{
  "arch": "wavenet",
  "hop_length": 160,
  "kernel_size": 3,
  "momentum": 0.95,
  "nesterov": true,
  "weight_decay": 0.03
}
Rows from block 6 of a small audio frame classifier, named by matrix and row number. Rows with one number belong to one channel. Each number is 128 + 24 x the weight over its row's rms, rounded and kept within 0 to 255. All counts start at 0. Numbers have three digits each. After the name is the row's rms in percent of the matrix's.
After each channel's rows are labels from the 100 clips, of 14848, where the channel reaches its largest size: "responds to" is what is common among them. Only what is clearly more common there than usual is listed. The data: Morse code for random letters and digits, with fading, noise and interfering tones.
# filt: filter width-3 conv, dilation 2 (model.blocks.6.filt.weight, 192x192x3, each kernel summed), inputs 0-191
# gate: gate width-3 conv, dilation 2 (model.blocks.6.gate.weight, 192x192x3, each kernel summed), inputs 0-191
# out: residual pointwise conv (model.blocks.6.out.weight, 192x192x1, transposed), outputs 0-191

filt.38 107:115145145101144080096120085160148129113088138128140146112160101090146153099162119111129095124098138121092119096120119111087141094147127098115106163132139136163112132141137089164122131133125160108127155136130133125144146083153104143115107130142174149139139110142177137162155156165147143186127108115127124205124134074129115111101136139142139150124145092100129112099119145127115130109147167141154163061108138104173113124137105088131135148096145123150134130134133091093134113106161148141134080116092122098137123134135126095115136097096082155125135128134090071134085112147104137132
gate.38 111:150160136164118101154115155166155103165103116128135145112117118112135130144122116146175148145118094142102148150153156168129126176141144102116173105093144146140136132152090074127161171093110146160159080112151139085104162140118164108125149180137127094099163125129133079145158147172137129103111136121145135180108097122128062121131153146083130100126113100154146141124114139122104116125130130147096146119072115121127119153115152116119125118120108136152140140131151111146101123103101137120098169126131132152131144123116110153092122112133159122147155111124132120182164181117138068142
out.38 106:114126151118131102139128113103134100103150099107137132140102127119119097139070136094145126132133128130078146121160119141114079170124161153131104117120169149122125128119127113134132137125152100115090124078142133095165155203123141167122103107124143130154122182093074099114113168104132132140110142169146129144123122099168136093140143139095133121174099109147088100135141161111099085154083124115117136125123128155139120120097134095108068100135102133114153116175121128123112171118107172137128159130124109166103157149115142118170105138128149189135169140141136137161104120104114122103
responds to: speed: fast

filt.93 090:150111139157126105145138128095142112091146115140109087106111123129118126150098130109137111122123132075161149096142146113106087102150137143140152137133083147115102146108143089101130105129111119125118112121087111097127151128117106129131137125140196098159135139138120159143133123119130152120084106144107088099187115150119137140158127133092156137111138092105128163170174148092137135103157159106141116146130148121166118155102111108101096146112127167103140152134151121150177120160141110105123121172177159159119108116193117138189138145186153090159136124170146132152109150130164133142
gate.93 097:120145130123150076120136125113117052130129117110115107132138137091132154134134084128125099167158104121143187067104149141108157128107127088125143158147168165153147109100145117115149124144150135165165147116162134150141147131159131135098125179145140139148153108112124128139135163118137146150143133115155097121184116127132164079127126136123153131148123119114140108110108089129137095155164154093096144105157131147140112138106132099087126094174169141141139129135137163164164174150131124115137154143113146096176164121159153101170116118137102116092149164135103149149152155119132092159
out.93 096:111089149143131157130111145148128195141096141170162137143098160117079111102147164122094150105108144104090089153139138137134104146097125111105132148142117088141133125123121183125115132095120098107131146156140127151118141171114133124106132099125118144158119121108184135146129092126094110099121145137166154123072125105141141147104106167099141115161150143124116141100130075127120096137091104159129164091102133140163137083158096147112108132090111120151122152158113120112166113112130092150103105126118126111100141157139108157189072114136146155114112093164111147152154130131110140099
responds to: speed: medium; tone: low

filt.117 093:147109110103114113109122119130112138117111140093132091103140122100138129087075121155121145124127170142124098139121117097129122152115144141131085143174111142122117175117112135090115132096130118170084122153116088119159146149160133109104133108082104155128078119139091145092142115112172139155143111188139081134127095104178162122149155157098130093120121135117146142150142152125113114127113131133126149154130168142078113111165132103156132115166104112136145136116066064109138150116138124097106098086160104148137081091115111115111139149095122101087152125127092135141145150153103123137
gate.117 095:136113127143157128100140106120117139161166121118081115171129117135129113101166116155136135137128129163104169115131155157154157157096099119154148124126123085109153074129091129100087110129111089098152166120109183167078122131161147139080161104105141132152150088038131101128087158121103114148123180113128149101110141155097124115087134118105133148116122110143107135132130108119100116100115116088154102112130136151101105147122142119113109129097138129125116100097106144134127135083172133094139152137166136137136155110089104153102089134123114137103109114152105118136116099110163156130
out.117 100:165100116172179114159126121106146114106127142135165157104087107101102142133081139183132120110112105117144158087141158125118094178097086061134152119160098141133157155162151079183110110151097090122135110139106114118128118115101176149138162154135125137141164114134129127143108121116121101120148168079122151120148145121137143120127129139124108169152079114166107130122159114125128113142160116128118152110105108097126162125131126162149071156132132148130124122084122152151137095157119114107123146166135097108135128149094141102121132103117114116149074147114106107152125084119139121152
responds to: speed: medium; pink noise

filt.45 109:143106131111132144126131094107110156179154109120127162146075098155077099146127130146156134123095114143126101151155096085188145123088124116155133143086089132146145086095117119121121117146106133053120105112096167101153103099117125116119147094134105095119082119141158073149132139105093085126131114144107159123133106100127104107148131101116110145111133105135141092086135125133149130121106148107151119133095096142091123133127116112113115135101149131087129144121168174107110154144148136123135150096091116089119141113138148111142137108140129132149143077150117134129144097085157192111
gate.45 106:153144161115170135153095112089121158108113130128141178158138135116124127137132146105113137100142087128120096180124162159155158113124090102113135140074117121112112147103142166155121162155138150150108144143152163147130171169103148167129159124170144115141118155114140095140140163123161115139109139130122128143105100129167141130103200164103129117169162162132149109153121158154121143152112134150106130141164155145109116190105167134126133124121184129114153121157148123134151132120156163135160153138116107122134107092155129109145155110149139154132155111187150136136107174153118126085
out.45 098:121133090123158134097097120113172167122134149135136131120114133129116138147106129119152131126123126122131109091151123128078160136114159135072148126159137123090146127157114128129139151105139117145150142096144140152139117088154121115146152126110125164148193141162095107105164141127126151109136182131154152116115121157142165097109134168110141121149131106115135109134150137155127118122137151135156125161171176110111109112123128132118112128122156086097191091134144076163173180099119173116143110166128123147131113156152107116167084172112152106090097138091109129134146128090089159078
responds to: speed: medium

filt.31 111:133139160127125121136138113159139143136128140158127178151137117151145146164129140121127151132132122172151147115152154100106137111160140153117165093085115067100098126100083092091104147089103083074084116090126132105082097111068110110133105119091095101112134078104107068118124115132113101104117148164128158158113129170142140128117122142176118137145112139151121123144141134111133166127144106158120134118124103148152151114150151161150135120099130123105114119125106092126125130130114155101146143106165131102109109127081096098096151099098127086130105154066092122125116135131126123147
gate.31 116:134135155148111107156136130108105129144117123072148165120124087154147154141142128148168108144147097148156144127128158107116159099152126149138169115140093092159121129144146154143154128150168095143142111073165146100160149110132127115162115102120151126189105166178096112151131143135138142165115105133108140131158120163133151149113131131189143155133134146144112116131165150148138151138139137150100136103174146133167137139107159128154120125115128084140115135127093108085119119058071130129112112144091123097101102104134109105166113138142127116102154151114116073119131091081092123120
out.31 101:157146129117132073106108186150108153134167116165118173142121143083144138167133135122122156130114158141130100123141123138115121106121111109170069119124127125082116086147130119130173160166123126085135137126132127123116106110111108116156088133137116136170105137153077145085127150146130132102157158123117134142133080108107071143127089142102113128103088139156130145079126085148087088105143106083155122130092148099135138173102112158131115177114132115138133146113149167141096165099100118118126097168145109147109132133158110137109115106104162111114118126124129132113145116102163097150
responds to: fading; reverberation

filt.128 089:123156113156122092117116165109105092145150121082137127142116144134131110117123152080141081158149133098142174134150132140151148129142113147126148132154196132151153169138137137109114134118135127157142152080111110151144119110141088102118147164142194126160142105105158120079136169137109124133122137131122132197125141108123096090114105146140136090131149139146157139125142149135163130091105097189158107114154135123138110166129142169153147116143137152081125109098160124157124124106120118152120151113157083121113164113154143123129154181133113153124118138180152108156136108174124166144
gate.128 098:116115127136085148110135184158137091125190110100119148108150099138141113143122115141132150145104190144131128115146114085102127143074076128154115115092127111102109105108135141109128122111105134155180077125101102157127147132117116164137147125123100136138128154110109127110131114108158172112151113134140136088153167124089144122082171091116123142170126159091136156156141128144122188089115094131090139157103116125132146152117137106154148134121118100119120077115093147110131149111079111125132163123152143123096122140120095139107110123100119146124121085107144115144089105083134101169
out.128 099:089116133112146150131163129092101163105150180116141115158139141107126134149102155115149139121101091133168122104136155129122133124098144146150148100079099122111102169158109113131112120116077119134107116130161146124109163120116148143078103088104120143114127131090107107139151136125121135151118111140113116102168162134130141100104100136080112157120159157177094065113099115118154148155126131092152112157145111113095108126089146124114091111127120105172142123096122133078130150134143138119160102092150122066158125115139155141088133169100123135146140099081139103164168111129154157153
responds to: speed: medium

filt.84 105:100138124105115128141136123143155160136153128151140169150110126136109108128115193143144180123126150105104149159162125140173081159164108126107121099092087095146114127099183125147106145122091107154120137097148171171106097112105153131118102140113110156106125140108094119160163090133084169096128130112134155139120123112165115119151099158141124121152129122153129126111118186166156098127139138126115130123131160141105130162121150123105132138167117130124124163130170124183142135123181126150143166119162114136101141146138104113118087146149200134132138104159129105143117097082107129143
gate.84 100:152136128120151134171098168156102123128094129131117105144153134124121169138128114112163104111109106138102135131135122098129137120135118140106182141153163131166158121156117110141180144165173109107153171177152127147158136130139167101157153128135131129105161190171144165113162144124138168155144115106109132089124099123113104130141110151123151105145120145120162160159113160119118145107111139159138102101122119145111137127171132120119118169110152119099137106144092101100137104094140075146127149125116131111136153100090107110103108124064112117124097137067139131100129160102154074168
out.84 100:149129148129148181116149075158138108162141111156100111091139128101158133127167107096118108140129121154130072107168118123103148112130147120145120129176177126122126105147082116107145096160089126147104155089145120112155119124150124091125152143103112129119113116114163154131156109167121142175114133096106091137114159138103146117158103119152096194131171134113114154092145092167129134132111180140107114106130112111164118143104119146149144143113161111129138133156146114147124089121094115159109151131127108104163121184155134133132116105103083105070092132092101121129103129130130158132
responds to: fading

filt.114 098:151084116111147106109102113120154127142167115101136093142045088117074132139140117095113127080140124176106146143146128124150146140115131118109142106124133152139141117142143134130149144135113153130148136151148132098148090135074112094115096170121139124132109117134118149129107115170125147148096177166108124065139122080158144127090134146084138127138146124154151150093150152137151123158122162147138094146133136111145104174080117138122145179171150125123129151110150111166123124185145155171145167157124156155119123123126151118175108116150161147116128124164117151143113100142133150131
gate.114 097:116143129159133137135129180157108135155133116103126122149121132151164098144113195130111147136142122189158130122180158108152152132099135125146161132148121068132148105116159104099111113145143134130149140144111176152108095140102173135120132153122163125121137103125091115130139129152096192108107126086118157091173095159106175096119158159213078144143132126134127149135126156161125134151109143158144149138171097122111128135154158140110136103147124126133118095154138166136108112084148107154102137112137161134130164131151102114140144164128129131134112091128112133136086118145120123122
out.114 097:124213079074149128132115132118145144102128198154150095101138119098145082150122136136093142110149126146151066123137095115130099149143108114101153156109160130159139089121124152141148100138154113110173111119099099169146160183135130147122157125094156133165172141167116124115146149142144116138096130130122128135148120138139119099155109095106130101134125147118171131142131134128095138122175119106120181129137153119148160162132127089090112087137125118122088119129147087118100097121152079136117119139093116111150134131133132131130149166138128108136101093178136138138129160136133136106
responds to: fading; speed: medium

filt.124 107:166127120167147095103119136128130167161085128159078123098129108108117150087137131114120107090127120127106095138089081110125099111155071165100111134098134142150149153177153154090179125176151136116121123199115129115156123127147138074167135155080146120179138125134159148136147133127137147127133116095147153124093118105133128142154137142090144146140159122109146149164085135118136147128117135129134157111127105160143093162140122122121138142155114114128137113143140094121099113143105096088123164115109107072104141130084126122111153148109102111175146127120152091090122130123116127095
gate.124 096:178132108105145181116148103125089122127160137115094123137111089125160127108117129129136132141095151118136150117118128142166120180113159132119087123125104082148124101129177114137145106141095131139103116160115104122139137169148154110101117116120129135094084132155155090130108150149126128153162120058106142117142153106160132155080118122133100076155151134134123119086099108156117148127125140121102130137150128145069170136127130129123150132159140089156125142134134119105117156114108128156109128142058165100141128106117161146140097089143078144159171183145107147106114125174112145140
out.124 097:123167077136140141113079127150155117091120093123130095128099123158115123135110105143101117169138113105155120096120112132120145161115139123112157122133124116145088166135110165115115105122095140137125154109091122142142161121153114170134117150166087088096115136097079164136136117092124127157174106157104126153140144077134159127128118089152125129114119152099142096098109127172138137091111096102152095126149164119108137086103110147106161100112118105139147139106099143148144145140127168113116120120084137134199108129096142114140100101104102088114161116115115147153116121090141071087
responds to: fading

filt.89 117:129106149123128120149118109150135168169156120139089149171079136139120139150135105135148151140108162136156126135153124127122146157084156140177127091084131098107126124111121086103045085114085106106105118077100147113111102117120109141088124122159100129051137115103090110101116118136083091114155121150131128131119122166123132098130073141146083148119162113149125099115111124169111106116120100144150136143101120161143084143102107105130111148134142104126109134102143141145137131135091112126118150118141143125094175131148143135154151136131154115110098128114148162110169116163160114136
gate.89 098:145141139184134120158137122117078110144074122100168085095104155175140125126153114124124148164140120147152142156144115143150110114131125180145138125177145142090117169124099074127155159094118138160103142169150143104132162152110137151156160165155121116149167149111123161087154123126132139101113113107149161121094134146150090095112165093149103099110116152157115176091123125145109163123164120105077151118132100142137146091168166095150099117120131158159124118150139116109092180150149142110128151159114102117158123141137130117110131130129144122149160143128138127117124163139146113136
out.89 096:129114150099115147107132122147138119109097155114130095118132143128141118136129173154139136129174157106110101093109130173096114127108088100118169089139075090145134102160133176121122144090126112140148159139153115133125132167153119142112156078112140149147093084096162157153117135110163127105144080098133157053141153128127100121122112126110173155139080174140124132133130136131079165120121152139113150146137144113156169121099133088124093145134108088139136104081090125147111121097155105148146114126118111118118133124150166107135101123119095149139127154068133149140112093108145129139
responds to: speed: fast